config.yaml
encoder_arch: "swin"
model: "image captioner"
dataset: "rendered made-up planets"
train_examples: 195000
image_size: 32
crop_scale_min: 0.8
horizontal_flip: true
translate: 0.06
rotation_deg: 10
tokenizer: "word"
vocab_size: 28
encoder_norm: "layernorm"
encoder_norm_position: "post"
encoder_activation: "swiglu"
encoder_mlp_ratio: 2.67
encoder_head_dim: 48
encoder_fused_qkv: false
encoder_bias: "all"
encoder_qk_norm: false
encoder_parallel_block: false
encoder_dropout: 0.05
encoder_inner_norm: false
encoder_drop_path: 0.15
encoder_patch_size: [2, 2]
encoder_depths: [3, 6, 3]
encoder_widths: [48, 96, 192]
fusion: "cross_attention"
label_smoothing: 0.1
decoder_width: 128
decoder_layers: 6
decoder_norm: "rmsnorm"
decoder_norm_position: "res_post"
decoder_activation: "swiglu"
decoder_mlp_ratio: 4
decoder_head_dim: 64
decoder_fused_qkv: false
decoder_bias: "none"
decoder_qk_norm: false
decoder_layer_scale_init: 0.1
decoder_parallel_block: false
decoder_inner_norm: false
decoder_positions: "learned"
decoder_cross_attention_every: 2
decoder_tie_embeddings: false
init: "orthogonal"
residual_init: "zero_last"
optimizer: "soap"
beta2: 0.95
learning_rate: 0.0041
beta1: 0.95
shampoo_beta: 0.95
eps: 1e-08
precondition_frequency: 20
max_precond_dim: 1024
one_sided: true
adamw_lr_other_params: 0.0022
max_grad_norm: 0.5
ema_decay: 0.999
max_steps: 13500
batch_size: 256
epochs: 17.7
lr_schedule: "cosine"
final_lr_fraction: 0
warmup_steps: 270
weight_decay: 0.1
adamw_weight_decay_other_params: 0.05
Rows from block 9 of the image encoder of a small image captioner, named by matrix and row number. Rows with one number belong to one neuron. Each number is 200 + 30 x the weight over its row's rms, rounded and kept within 0 to 999. All counts start at 0.
After each neuron's rows are labels from the 100 images, of 14848, where the neuron reaches its largest size: "responds to" is what is common among them. Only what is clearly more common there than usual is listed. The data: rendered made-up planets. In brackets: how many of the 100, against the usual share in percent.
# gate: MLP gate (encoder.blocks.9.mlp.gate.weight, 512x192), inputs 0-191
# fc1: MLP up (encoder.blocks.9.mlp.fc1.weight, 512x192), inputs 0-191
# fc2: MLP down (encoder.blocks.9.mlp.fc2.weight, 192x512, transposed), outputs 0-191

gate.7,194,183,208,176,244,211,159,132,241,197,194,212,174,152,212,176,204,200,186,152,237,247,205,226,205,198,191,157,160,257,165,160,171,160,194,173,245,180,254,181,200,209,209,202,276,224,150,216,160,195,217,173,214,163,180,219,160,214,190,218,245,217,207,241,206,181,169,270,192,193,195,234,255,235,168,187,246,149,183,232,183,206,178,206,171,199,159,218,181,180,189,170,243,213,181,252,250,175,248,185,205,198,211,224,200,219,225,148,163,199,206,157,191,192,179,205,166,227,188,240,177,173,186,196,187,176,195,259,245,116,192,266,184,226,233,166,181,195,195,206,186,165,203,236,191,237,223,227,161,219,211,174,171,219,199,190,190,179,200,246,210,186,229,183,194,172,186,265,173,156,213,171,179,193,229,203,170,158,135,198,240,219,195,178,197,195,281,219,226,198,164,196
fc1.7,165,206,228,250,149,180,220,214,160,208,177,235,226,232,232,223,214,192,171,261,186,207,182,150,197,223,188,222,175,194,226,217,220,231,199,234,197,209,191,229,150,201,215,173,189,187,202,186,187,201,160,184,211,200,227,96,211,214,212,170,188,215,229,219,173,152,214,192,253,215,228,198,199,150,163,204,115,220,231,214,212,181,178,209,227,196,215,198,176,186,249,251,222,193,232,202,214,232,147,245,206,206,171,167,193,180,133,221,192,211,244,222,219,161,182,245,182,224,174,181,186,216,238,179,191,194,202,209,213,259,228,170,183,156,173,221,233,230,216,253,204,192,238,203,206,171,150,133,224,199,203,225,184,182,225,207,164,180,265,214,153,277,201,237,232,213,210,214,250,189,205,177,205,144,226,225,247,209,198,256,166,201,201,256,265,149,214,196,162,187,221,185
fc2.7,146,213,245,209,213,214,207,195,207,223,206,175,274,174,249,175,275,203,178,254,177,215,221,236,176,171,202,179,197,126,197,174,206,171,239,208,203,200,201,182,205,244,218,189,220,175,221,189,222,181,166,185,157,285,164,155,177,195,236,232,201,181,229,207,175,158,154,232,200,212,199,209,146,165,180,215,198,185,196,225,184,178,222,212,223,189,159,214,131,200,239,250,224,225,182,200,159,204,181,187,194,162,186,237,198,212,207,188,168,149,250,209,186,127,230,241,175,206,154,212,188,200,183,240,203,196,191,203,179,203,207,245,189,246,192,217,187,220,200,201,188,110,255,230,149,202,199,211,177,223,156,183,203,219,163,229,204,196,175,241,235,208,174,222,212,204,223,218,227,188,191,183,188,140,275,219,138,148,149,221,243,232,198,221,196,212,206,178,212,239,168,162
responds to: cloud-covered world (59 vs 14.5); banded gas giant (40 vs 14.4)

gate.336,242,213,175,198,202,193,209,220,182,215,213,226,192,218,232,249,166,203,189,229,253,160,178,225,177,201,189,260,182,219,194,267,235,223,191,215,146,203,194,173,189,186,175,228,207,194,206,208,158,231,189,184,192,262,216,197,216,192,200,152,106,204,211,151,159,236,236,170,230,203,218,177,200,239,252,231,196,232,181,192,185,166,229,149,197,184,165,172,224,216,248,205,209,246,175,173,215,243,189,226,189,185,228,138,210,236,109,178,228,210,211,138,178,182,199,217,211,188,192,175,164,196,188,205,176,199,179,159,209,166,200,183,164,210,207,214,190,231,190,245,177,225,230,219,94,246,186,225,155,204,226,232,183,119,231,153,183,154,177,138,208,176,190,187,174,216,158,205,206,189,203,207,184,261,247,203,210,248,233,186,203,231,215,219,210,212,156,199,200,224,190,191
fc1.336,225,156,205,267,209,149,161,232,210,211,211,215,245,208,262,197,183,216,172,305,263,169,232,197,141,165,152,192,141,180,201,234,229,197,190,254,163,210,189,250,195,225,186,204,123,197,181,144,155,206,202,236,205,234,162,176,233,203,231,191,168,210,201,187,193,178,190,222,195,252,200,155,221,204,178,219,194,248,206,204,201,164,224,178,153,137,196,191,186,186,244,197,207,197,206,207,152,211,205,193,213,198,269,217,209,252,144,197,209,215,229,214,181,168,165,234,199,223,229,205,203,252,208,205,222,164,180,137,194,179,163,164,160,223,178,218,236,178,207,171,188,215,189,218,176,210,188,218,221,234,181,234,193,141,232,182,213,146,231,159,192,250,156,188,187,179,168,196,212,197,178,221,218,207,159,220,183,218,208,182,214,210,198,198,278,217,190,199,207,219,223,155
fc2.336,252,193,253,204,136,219,184,199,235,147,186,228,155,189,196,215,213,137,179,180,186,182,180,202,243,170,207,218,163,194,183,211,184,190,159,271,234,183,230,217,233,150,170,200,207,176,237,220,205,221,237,208,257,235,208,201,203,225,153,202,180,212,221,215,203,197,230,192,205,201,176,213,270,215,192,194,240,188,220,201,180,217,173,215,185,210,234,208,267,235,217,236,225,201,187,219,214,168,235,190,181,244,230,166,204,183,173,178,230,196,179,212,245,248,200,160,188,166,236,187,182,221,196,139,222,229,188,226,173,255,260,169,214,201,197,181,211,220,187,171,177,248,182,207,231,243,177,117,176,192,265,194,141,211,177,246,185,180,178,204,163,180,143,232,205,207,232,189,133,171,194,208,233,103,157,189,195,212,253,178,205,219,178,223,221,228,196,222,143,188,201,200
responds to: crescent (93 vs 24.5); glowing rim (79 vs 40.1); lava world (50 vs 14.7)

gate.23,218,143,222,226,193,236,192,178,167,190,209,190,122,155,204,163,245,164,214,207,237,234,213,186,213,228,207,196,194,309,198,158,254,279,189,145,275,170,202,216,177,162,225,194,211,216,187,194,218,185,210,199,202,170,238,214,216,179,185,252,238,198,237,157,175,227,166,212,183,229,224,205,179,184,229,210,236,189,215,231,185,205,207,194,198,209,223,233,180,192,205,251,193,161,230,247,210,174,158,246,243,233,200,185,231,172,278,191,212,220,174,171,168,210,186,170,180,235,231,220,200,204,210,119,159,210,203,198,196,151,189,233,177,186,205,248,201,177,181,158,212,185,181,169,199,218,238,185,172,253,174,163,212,233,226,224,233,207,242,206,186,226,201,214,200,147,205,220,188,200,218,187,200,266,127,231,242,182,190,191,163,201,163,173,206,215,209,204,227,146,202,166
fc1.23,206,174,222,165,139,192,203,141,206,214,202,210,250,156,259,164,238,227,189,198,210,189,186,214,190,199,170,199,181,123,209,209,186,222,209,277,150,174,195,232,195,207,239,229,202,189,161,209,153,194,214,183,259,188,203,218,211,216,210,210,161,182,167,191,155,182,199,205,234,223,212,230,229,177,238,217,109,258,217,222,226,224,214,187,176,178,175,178,177,265,227,195,202,175,214,192,205,244,177,178,174,217,224,201,168,253,166,216,218,229,223,174,238,177,213,185,231,196,179,232,163,203,229,190,178,210,236,156,201,218,152,132,221,215,179,203,172,186,181,211,159,222,189,275,159,234,169,178,133,181,192,236,194,186,226,183,197,225,197,243,187,246,194,221,192,174,228,215,208,196,218,229,176,103,241,167,204,253,185,181,213,205,202,206,234,210,198,163,220,279,199,173
fc2.23,143,180,149,245,245,247,210,232,209,204,226,209,185,212,208,182,241,195,167,196,206,235,193,187,217,216,180,129,171,257,135,160,211,189,197,205,241,198,159,232,173,218,196,209,196,217,204,261,191,139,205,189,146,243,166,195,212,188,216,233,189,180,205,183,203,241,181,221,167,180,217,159,169,208,192,209,92,168,158,219,176,253,169,230,237,150,211,169,188,193,193,219,194,200,185,143,189,195,218,165,206,169,235,175,233,170,284,165,229,148,197,191,213,192,216,177,172,240,210,193,204,194,229,226,211,179,189,196,248,210,195,172,142,222,222,208,213,242,226,187,233,177,217,146,249,210,202,201,202,170,179,195,184,224,203,202,193,197,212,158,173,191,186,204,228,182,186,253,203,140,177,170,215,298,162,200,265,178,198,149,220,197,171,190,234,182,206,199,220,218,203,225
responds to: ocean world (100 vs 14.4)

gate.256,181,154,162,173,222,219,205,200,185,261,180,193,189,167,225,162,214,201,221,216,254,230,216,212,200,104,161,198,189,211,213,159,190,191,146,199,230,243,205,239,206,215,239,221,192,175,205,191,246,184,196,187,199,154,230,235,161,158,189,208,226,251,167,178,210,205,164,229,228,183,208,191,238,210,186,214,282,175,108,218,226,186,241,209,216,203,175,181,247,127,196,181,240,201,169,219,213,169,249,164,225,238,217,182,241,200,186,219,227,200,195,189,184,163,219,166,222,137,222,233,239,208,249,173,189,248,193,187,180,221,226,163,206,166,179,205,199,173,245,134,192,180,218,149,149,239,223,218,196,161,227,200,198,208,230,207,198,231,234,206,187,173,265,178,202,216,196,189,171,203,210,182,179,274,176,146,214,225,257,205,185,210,187,229,206,181,218,239,191,232,202,157
fc1.256,199,112,207,204,196,168,169,238,238,203,216,260,225,226,274,191,221,213,243,215,246,221,247,198,206,266,195,226,210,218,161,203,220,199,177,208,206,188,200,218,201,150,230,191,223,207,157,145,181,261,217,188,258,193,164,209,206,181,176,173,208,181,180,205,159,168,162,199,194,201,190,171,191,270,174,202,218,176,192,172,129,280,210,192,188,164,210,186,204,234,219,185,162,202,190,180,225,213,162,160,196,197,144,218,263,232,222,167,175,174,185,177,179,190,162,232,185,201,205,210,168,216,180,150,188,213,217,252,210,131,154,216,192,182,225,232,209,187,183,210,196,164,181,207,223,226,200,263,190,241,229,202,166,198,223,172,228,183,210,273,196,194,165,245,210,219,187,204,155,202,211,177,172,247,169,225,191,190,186,203,213,222,185,164,281,215,142,249,200,162,206,212
fc2.256,244,209,195,218,229,175,221,211,190,219,197,191,166,198,189,171,170,211,207,192,212,177,235,212,184,144,217,164,228,248,188,254,165,184,143,184,137,167,201,254,256,229,160,198,180,179,193,181,169,240,170,156,256,172,204,241,209,199,228,148,212,200,151,191,217,165,197,165,203,225,247,214,213,211,205,207,189,144,225,194,213,274,215,173,215,178,240,184,221,253,218,119,173,209,235,197,203,189,133,201,229,230,197,194,213,229,188,207,213,274,171,188,156,234,181,262,182,277,223,186,203,175,157,190,150,241,241,208,206,165,193,260,242,195,205,226,175,159,239,182,174,226,198,205,192,173,207,243,199,224,188,208,215,211,189,230,198,225,227,200,224,225,180,166,220,216,191,165,207,193,240,243,232,163,210,238,203,198,191,260,165,192,204,237,198,168,161,217,257,159,214,214
responds to: cloud-covered world (71 vs 14.5)

gate.334,254,175,186,220,187,165,163,225,221,217,177,161,196,176,220,191,183,214,211,235,233,208,212,183,227,99,177,130,224,184,222,254,220,223,218,183,163,163,192,179,227,147,115,240,146,146,187,176,178,231,199,267,157,220,200,255,254,160,229,140,225,172,202,203,222,236,216,193,182,202,189,210,179,199,214,307,203,218,180,166,205,142,224,206,233,174,187,147,181,189,234,163,176,164,198,194,227,210,224,167,196,161,175,201,213,220,223,223,179,241,204,186,168,203,242,169,265,160,187,184,194,194,235,191,206,183,189,184,212,245,178,189,206,160,221,207,142,198,158,176,199,222,185,196,255,200,173,207,242,220,197,206,193,217,140,224,193,194,156,147,209,210,209,221,176,165,186,154,181,197,203,181,231,211,220,206,209,201,214,197,176,196,246,162,172,232,208,199,213,181,204,225
fc1.334,163,245,200,147,179,212,205,159,142,220,211,226,262,179,206,199,249,195,186,110,173,198,183,200,207,229,195,223,215,168,212,203,147,195,154,248,213,210,213,206,183,200,200,255,264,157,202,232,227,160,199,182,254,155,200,206,176,188,160,238,188,127,194,219,196,173,208,216,208,211,229,201,192,203,199,169,255,190,207,177,225,248,164,243,191,209,181,231,194,243,177,211,188,187,229,259,190,214,174,230,165,196,202,187,206,149,195,156,193,218,168,182,203,201,265,187,177,176,164,245,228,190,211,209,152,212,256,217,183,208,186,230,179,244,192,185,175,205,185,218,199,150,250,209,206,194,201,183,114,186,243,189,155,209,191,192,196,195,235,261,185,201,229,188,233,210,252,205,210,220,216,161,178,115,224,208,217,191,188,249,198,164,204,186,197,170,248,167,215,242,159,144
fc2.334,202,233,196,199,274,222,215,168,222,229,197,178,187,235,229,231,172,193,233,196,159,243,176,183,220,228,197,193,220,278,189,184,157,244,144,181,192,150,193,200,214,230,207,193,171,203,195,203,237,173,210,241,245,152,173,252,243,262,214,187,213,228,192,177,251,204,192,201,208,196,197,243,156,235,169,204,240,174,242,174,214,221,222,230,222,205,222,170,199,233,179,218,184,238,179,205,183,188,160,225,154,190,203,229,148,159,167,205,205,214,200,270,225,167,169,195,164,233,168,220,216,145,165,209,152,204,170,207,243,173,226,292,194,203,197,159,187,242,153,173,212,240,170,161,184,154,174,204,202,187,209,204,178,178,120,202,219,208,207,177,204,176,175,213,196,226,223,178,183,205,202,207,224,231,189,168,178,203,246,181,177,183,227,219,183,191,230,247,200,215,88,195
responds to: crescent (100 vs 24.5); cloud-covered world (45 vs 14.5)

gate.314,241,236,161,228,136,180,199,181,201,233,164,194,202,221,201,211,215,229,157,250,246,219,228,242,137,191,163,239,204,232,153,236,178,144,183,253,137,206,199,173,185,228,188,221,218,213,211,159,195,224,173,236,151,239,202,225,160,207,212,195,169,186,166,192,224,152,238,177,230,172,204,200,179,182,231,216,263,228,157,204,171,161,249,178,226,183,158,209,174,184,220,265,219,236,165,244,196,201,196,200,208,178,227,201,189,241,153,195,230,225,192,152,180,141,220,230,208,241,205,195,177,237,188,260,225,222,247,130,175,195,207,190,232,185,213,213,182,169,238,181,224,210,193,204,171,160,141,226,166,186,193,225,235,158,197,212,205,209,198,195,179,199,161,222,192,226,193,246,207,183,207,187,224,119,244,185,188,210,260,231,220,235,224,236,227,248,231,194,192,178,220,167
fc1.314,186,176,213,239,141,177,216,235,221,237,171,187,276,230,270,202,163,223,175,291,219,147,191,212,194,197,212,198,191,169,224,223,193,183,217,274,151,183,173,220,205,181,184,215,167,209,232,151,182,224,158,195,173,174,258,153,201,187,204,190,203,173,195,218,194,207,183,168,217,245,238,209,163,202,193,201,187,268,191,186,221,196,237,238,230,180,223,170,211,219,245,315,217,136,195,214,218,199,145,147,183,184,228,192,173,206,181,200,205,263,248,193,178,153,193,221,191,231,225,158,182,198,204,207,177,191,207,134,229,214,224,182,174,184,185,223,163,182,225,183,224,225,166,202,152,150,186,202,205,205,195,205,243,159,208,234,182,237,214,171,228,229,205,234,175,207,190,189,211,203,195,175,207,191,162,209,160,197,249,223,213,242,180,213,207,269,176,176,217,203,242,190
fc2.314,214,240,161,186,140,202,206,159,224,195,205,236,187,165,211,224,237,204,240,173,199,208,195,214,204,166,186,211,198,171,239,232,221,160,195,251,225,212,226,174,279,211,188,185,192,195,216,200,169,214,210,168,244,235,183,173,180,241,217,226,131,194,262,182,185,146,202,261,223,249,208,177,213,194,179,186,193,193,169,222,192,236,214,188,164,200,195,251,217,217,188,234,222,229,190,192,190,179,216,124,190,257,168,195,222,227,140,232,236,208,179,188,216,233,212,196,229,190,188,211,176,221,181,175,220,223,299,152,181,213,208,181,213,214,214,160,207,173,243,258,210,213,165,236,201,197,221,180,171,175,237,235,159,218,194,212,195,208,160,228,201,201,191,202,212,203,203,211,254,191,179,209,170,53,207,201,196,218,213,228,163,196,238,231,228,180,183,232,185,177,258,224
responds to: cloud-covered world (47 vs 14.5); banded gas giant (43 vs 14.4)

gate.125,221,189,217,232,209,164,179,214,226,174,228,216,185,172,267,246,107,243,185,206,286,199,178,189,183,226,182,217,219,206,198,210,221,198,226,217,203,199,149,159,223,193,189,196,214,242,190,192,166,234,199,248,225,272,206,165,232,183,208,151,141,215,197,171,179,220,225,176,222,193,223,228,198,209,170,256,164,254,197,200,182,194,195,165,173,179,201,167,211,213,216,172,205,226,177,193,212,229,180,178,228,207,255,152,246,212,146,203,240,219,191,181,173,215,212,194,221,202,223,179,133,233,222,211,230,194,118,158,190,205,163,149,169,203,245,218,179,212,197,228,185,231,163,223,165,178,177,242,231,224,188,239,191,184,255,173,193,182,203,169,186,199,184,242,159,189,150,189,189,219,174,221,215,269,186,199,170,257,233,148,203,175,160,197,186,205,132,189,208,235,241,166
fc1.125,221,151,199,206,151,172,167,245,184,168,243,211,241,257,206,227,156,209,202,246,262,160,176,187,196,256,210,211,151,196,191,272,195,207,204,277,193,225,205,206,181,209,199,215,205,202,203,136,175,222,183,189,261,228,145,139,217,193,199,181,187,208,194,228,198,201,204,195,246,227,221,173,223,245,199,198,153,209,210,201,204,215,210,168,165,187,206,209,200,191,218,186,166,228,229,157,173,252,180,178,230,182,246,190,253,214,119,201,257,198,242,178,177,190,129,253,172,194,215,179,187,205,196,207,212,212,135,181,194,174,131,175,167,244,192,203,215,183,177,219,202,206,203,234,168,222,195,208,168,247,167,205,223,147,226,121,192,184,216,224,156,176,182,209,179,192,163,233,193,207,201,176,191,162,219,198,192,233,202,169,237,205,186,184,274,215,203,260,211,217,215,179
fc2.125,233,227,183,222,212,212,181,200,175,178,222,184,138,170,199,214,130,156,168,137,175,159,213,204,270,166,181,254,173,222,159,193,192,209,146,235,203,168,187,206,175,161,219,195,150,200,222,223,229,203,230,224,253,186,187,251,224,250,154,162,219,157,245,223,218,184,195,209,235,204,221,196,250,219,145,157,219,144,185,216,148,269,213,232,218,200,203,233,273,192,224,230,203,189,189,251,201,172,210,208,159,201,217,221,203,186,228,194,228,204,174,190,189,271,174,175,169,193,200,233,188,215,228,182,192,158,210,176,185,238,216,199,205,208,175,161,234,200,212,206,189,287,164,168,202,270,220,184,180,171,222,202,176,206,210,216,160,186,219,207,175,209,165,243,219,192,234,135,187,206,165,225,214,163,158,128,231,194,234,192,214,182,231,198,227,208,214,214,180,199,239,193
responds to: desert world (71 vs 13.8); glowing rim (67 vs 40.1); full (56 vs 25.3)

gate.94,226,190,176,217,220,250,243,118,193,259,199,228,139,171,181,253,173,195,195,224,196,218,244,178,187,229,197,172,200,273,203,210,163,157,200,158,229,191,198,178,273,180,162,192,202,152,208,201,218,222,200,167,186,154,193,191,193,188,243,187,202,216,179,173,188,195,186,215,177,165,227,250,204,213,172,248,252,197,169,213,245,171,198,244,212,151,194,198,177,157,221,188,213,198,156,203,219,191,183,157,196,220,166,196,198,221,179,208,164,242,130,225,228,205,202,228,209,186,163,228,207,233,188,165,183,228,305,259,174,172,214,254,195,208,230,209,167,152,204,235,207,247,154,188,236,172,207,138,212,145,202,168,222,210,160,175,165,187,179,185,199,200,212,196,192,254,205,176,189,226,214,173,216,259,175,163,181,205,179,167,152,222,242,213,190,181,246,202,171,207,209,200
fc1.94,211,159,226,197,168,170,118,271,208,130,229,207,249,232,185,180,220,222,170,199,196,221,178,210,261,217,202,198,169,126,180,210,218,210,169,191,158,204,236,249,176,203,220,204,196,183,238,196,213,203,209,193,221,182,168,264,225,185,166,228,186,146,174,233,222,219,227,239,177,234,199,145,240,155,196,205,164,181,165,174,208,225,218,159,199,210,209,229,220,202,203,211,205,201,193,241,176,186,224,250,186,177,198,204,176,147,241,220,251,167,246,234,219,168,203,185,226,214,248,165,227,211,164,266,241,159,144,150,174,181,183,144,190,179,160,216,214,229,175,200,187,211,194,215,191,219,190,268,211,258,196,221,170,217,209,150,221,166,186,209,184,149,213,192,181,164,184,146,206,218,222,252,183,142,215,224,208,173,202,234,248,163,163,189,199,204,179,195,206,232,167,208
fc2.94,188,170,288,187,249,172,193,195,198,171,205,171,154,194,166,223,191,200,182,192,179,193,177,209,192,221,220,198,154,223,187,203,173,219,201,127,251,175,268,211,171,188,199,193,183,182,205,216,177,180,239,209,207,159,213,207,210,242,183,217,256,216,187,177,157,246,222,233,239,133,201,273,219,189,244,235,232,223,238,170,225,165,244,195,189,196,182,205,276,177,208,164,209,210,134,224,159,182,259,200,179,178,200,238,201,164,183,219,190,214,176,216,207,199,221,211,193,170,199,192,248,158,165,128,201,231,236,209,157,201,262,209,213,192,226,222,181,232,185,216,209,220,168,229,194,159,185,187,188,240,188,205,246,160,258,130,225,186,179,202,178,217,202,222,210,218,207,174,215,203,211,220,198,211,169,183,179,205,186,191,139,212,253,224,231,120,184,193,157,190,143,163
responds to: crescent (76 vs 24.5); glowing rim (67 vs 40.1); lava world (35 vs 14.7)

gate.344,162,225,246,186,272,236,182,176,161,210,213,232,173,180,160,171,162,182,214,154,144,214,246,170,272,217,203,214,187,268,200,207,176,256,165,152,271,214,212,181,222,204,214,175,203,214,197,222,237,164,288,227,274,183,221,236,223,197,147,186,266,185,193,221,199,195,180,195,191,205,176,189,213,219,164,156,217,192,176,196,218,232,204,226,203,210,230,238,218,199,165,268,172,161,182,224,189,182,187,241,194,162,170,266,194,135,217,233,174,220,205,252,236,202,200,198,229,207,197,229,233,178,165,177,192,199,204,260,169,196,236,174,215,183,176,230,210,180,207,164,189,211,156,197,211,187,234,187,251,190,209,172,206,202,181,210,215,192,193,187,194,202,213,237,225,187,213,180,187,211,211,214,200,286,107,178,218,171,196,227,187,180,190,216,157,181,197,204,150,182,184,205
fc1.344,228,194,179,202,149,200,218,205,251,182,185,187,207,206,205,215,248,213,214,237,236,167,152,190,152,209,182,164,208,123,187,199,232,148,229,252,148,181,205,208,185,214,193,226,162,208,186,184,169,215,158,209,139,219,179,143,189,193,248,198,147,233,204,154,205,221,209,189,160,230,213,166,190,223,227,243,157,195,230,204,183,181,217,162,179,192,188,185,197,224,241,95,199,237,214,203,195,199,214,131,195,268,213,187,256,281,213,183,171,213,192,178,187,210,176,200,211,204,211,178,178,210,233,179,191,200,191,177,186,204,149,232,186,244,208,181,140,178,172,255,209,229,175,222,226,258,195,212,188,248,187,205,220,181,242,140,192,224,191,224,231,242,212,159,181,199,167,204,195,214,214,206,204,170,266,220,195,239,173,133,182,243,220,169,239,192,204,219,248,220,217,186
fc2.344,166,207,178,222,192,255,252,178,231,226,201,154,249,224,169,228,234,247,166,229,189,241,172,195,164,202,234,219,227,183,152,158,231,117,224,175,214,223,186,174,169,236,191,214,232,200,228,191,179,171,146,227,69,223,189,168,209,193,231,247,174,163,169,158,161,238,225,185,185,175,187,184,154,178,174,222,180,176,207,201,187,145,225,239,207,189,157,182,159,220,238,216,204,206,145,188,223,169,216,177,202,216,186,211,171,268,241,174,196,194,215,191,207,179,249,231,204,230,191,206,233,220,212,231,212,177,258,179,229,174,175,257,199,183,252,196,174,247,209,228,192,167,243,208,190,198,213,227,192,164,178,201,166,202,135,171,203,203,170,182,193,197,206,198,177,172,182,221,228,203,178,150,225,221,269,217,168,209,186,187,231,207,190,203,214,175,203,219,249,236,195,209
responds to: ocean world (100 vs 14.4)

gate.235,230,215,222,220,117,196,191,213,210,281,172,223,219,236,163,235,192,204,208,230,215,178,215,222,192,233,166,192,171,186,185,236,202,212,208,153,130,208,186,170,227,225,177,182,169,181,208,145,198,233,162,151,162,247,231,186,182,211,193,198,194,175,197,138,214,195,228,199,199,169,242,173,161,234,173,154,201,176,190,162,145,175,185,229,234,191,177,230,138,185,221,301,231,220,200,219,209,248,221,189,213,187,258,217,208,197,222,214,271,186,189,141,140,191,168,223,223,231,212,134,203,202,157,204,244,212,204,140,197,144,187,235,189,237,174,206,246,228,218,197,226,192,182,156,215,157,181,235,233,191,201,246,191,175,206,215,198,179,206,198,179,187,197,248,212,207,167,196,145,184,235,217,223,217,228,222,206,200,227,196,197,194,190,227,237,228,172,220,242,140,206,208
fc1.235,216,187,259,154,198,236,212,228,246,175,221,239,234,214,185,179,169,194,256,222,182,208,253,161,217,205,193,188,190,128,180,218,210,160,193,190,222,178,166,158,221,190,212,180,211,200,168,211,207,196,212,131,256,186,147,228,183,219,170,187,233,208,192,261,188,186,205,254,193,178,160,182,200,226,222,156,126,143,205,195,185,269,215,173,191,211,228,206,231,209,181,166,186,240,204,126,149,225,187,179,197,190,191,242,188,237,260,238,208,173,166,219,217,212,143,269,192,188,222,213,162,191,178,204,228,204,145,220,220,202,147,184,230,207,192,223,233,187,167,194,179,202,172,247,213,229,180,239,212,227,207,172,179,209,235,195,202,243,199,240,209,226,181,201,227,146,171,220,193,222,194,215,180,150,258,204,199,186,178,214,174,176,208,193,241,157,256,214,195,199,238,283
fc2.235,250,197,161,239,284,189,198,213,171,180,253,202,148,220,183,144,161,194,230,272,229,163,153,182,207,176,236,244,256,235,203,169,185,203,184,236,166,180,179,190,213,207,177,203,216,218,212,208,185,218,232,266,208,134,210,260,259,180,174,192,169,217,169,202,201,231,218,168,171,227,177,212,227,211,165,198,220,247,201,186,198,183,200,221,183,169,242,149,234,209,214,148,174,162,231,175,231,223,216,235,200,191,194,179,146,218,224,195,217,226,188,218,207,222,187,173,137,212,214,188,206,198,251,226,211,160,140,218,236,203,230,252,183,196,148,184,220,227,178,198,194,200,170,200,202,184,154,152,204,170,209,185,215,191,223,173,176,209,239,175,171,212,217,169,197,169,184,136,180,166,201,204,168,310,161,206,164,195,178,198,215,211,189,176,174,243,215,156,203,218,197,166
responds to: cloud-covered world (64 vs 14.5); banded gas giant (34 vs 14.4)

gate.447,150,183,277,211,113,148,211,221,220,185,230,208,228,205,172,176,249,174,246,199,199,176,140,196,204,193,169,218,217,115,180,202,215,225,242,239,168,206,191,228,210,213,245,142,203,205,210,143,155,210,198,227,214,207,208,171,186,211,218,142,143,172,198,159,156,209,216,236,223,220,220,226,185,158,186,190,117,197,208,180,194,217,207,208,220,180,223,208,232,230,194,191,217,139,233,212,159,233,202,196,166,167,190,185,215,259,239,227,174,211,216,241,212,166,197,168,187,200,245,191,205,172,231,134,185,189,234,202,220,196,188,126,182,255,186,219,227,201,212,229,244,217,196,188,196,159,226,208,199,165,225,221,174,188,163,186,192,195,180,244,247,215,159,237,192,210,237,229,237,183,186,174,215,144,238,208,172,208,146,201,209,224,214,169,223,224,196,228,246,231,220,163
fc1.447,170,215,235,206,199,247,201,204,217,200,182,228,159,284,158,195,151,242,245,188,203,196,192,179,267,244,210,252,181,129,200,206,264,199,196,162,222,157,224,191,182,152,244,169,193,209,192,195,177,213,181,178,237,249,197,188,204,226,122,233,242,215,190,212,161,224,189,229,188,216,196,149,206,229,199,157,217,167,259,195,177,247,188,183,174,222,233,221,210,233,219,194,174,188,248,173,175,243,152,209,191,208,170,260,190,173,256,211,211,169,189,199,177,253,138,218,206,231,217,162,195,203,164,157,210,159,158,196,201,206,154,160,197,200,232,208,242,186,180,164,248,183,149,205,205,232,204,229,222,236,189,174,214,192,208,134,192,204,203,201,178,207,234,187,200,185,168,274,168,206,232,202,175,200,213,215,202,215,216,205,192,170,227,148,253,175,183,255,191,193,179,237
fc2.447,204,185,159,217,180,191,170,246,201,157,223,210,163,214,194,191,214,229,204,151,196,194,148,185,216,210,191,211,185,245,226,168,240,152,178,199,255,204,158,204,180,176,269,183,173,186,226,253,210,209,231,176,270,226,215,222,203,216,150,229,205,165,200,194,196,239,227,184,245,165,199,161,266,189,183,178,204,187,163,219,186,212,209,184,202,205,195,209,209,216,153,143,195,208,173,215,223,193,231,209,213,194,268,200,244,174,189,236,214,211,147,198,208,199,162,189,177,203,195,211,165,193,247,193,216,165,175,220,217,206,184,216,159,188,179,210,251,235,184,198,167,198,171,199,230,230,163,199,164,187,210,191,169,179,248,245,161,183,182,201,176,195,191,218,209,151,224,189,190,224,167,180,171,357,154,187,193,213,164,189,224,213,185,179,231,273,234,163,183,226,268,244
responds to: desert world (87 vs 13.8)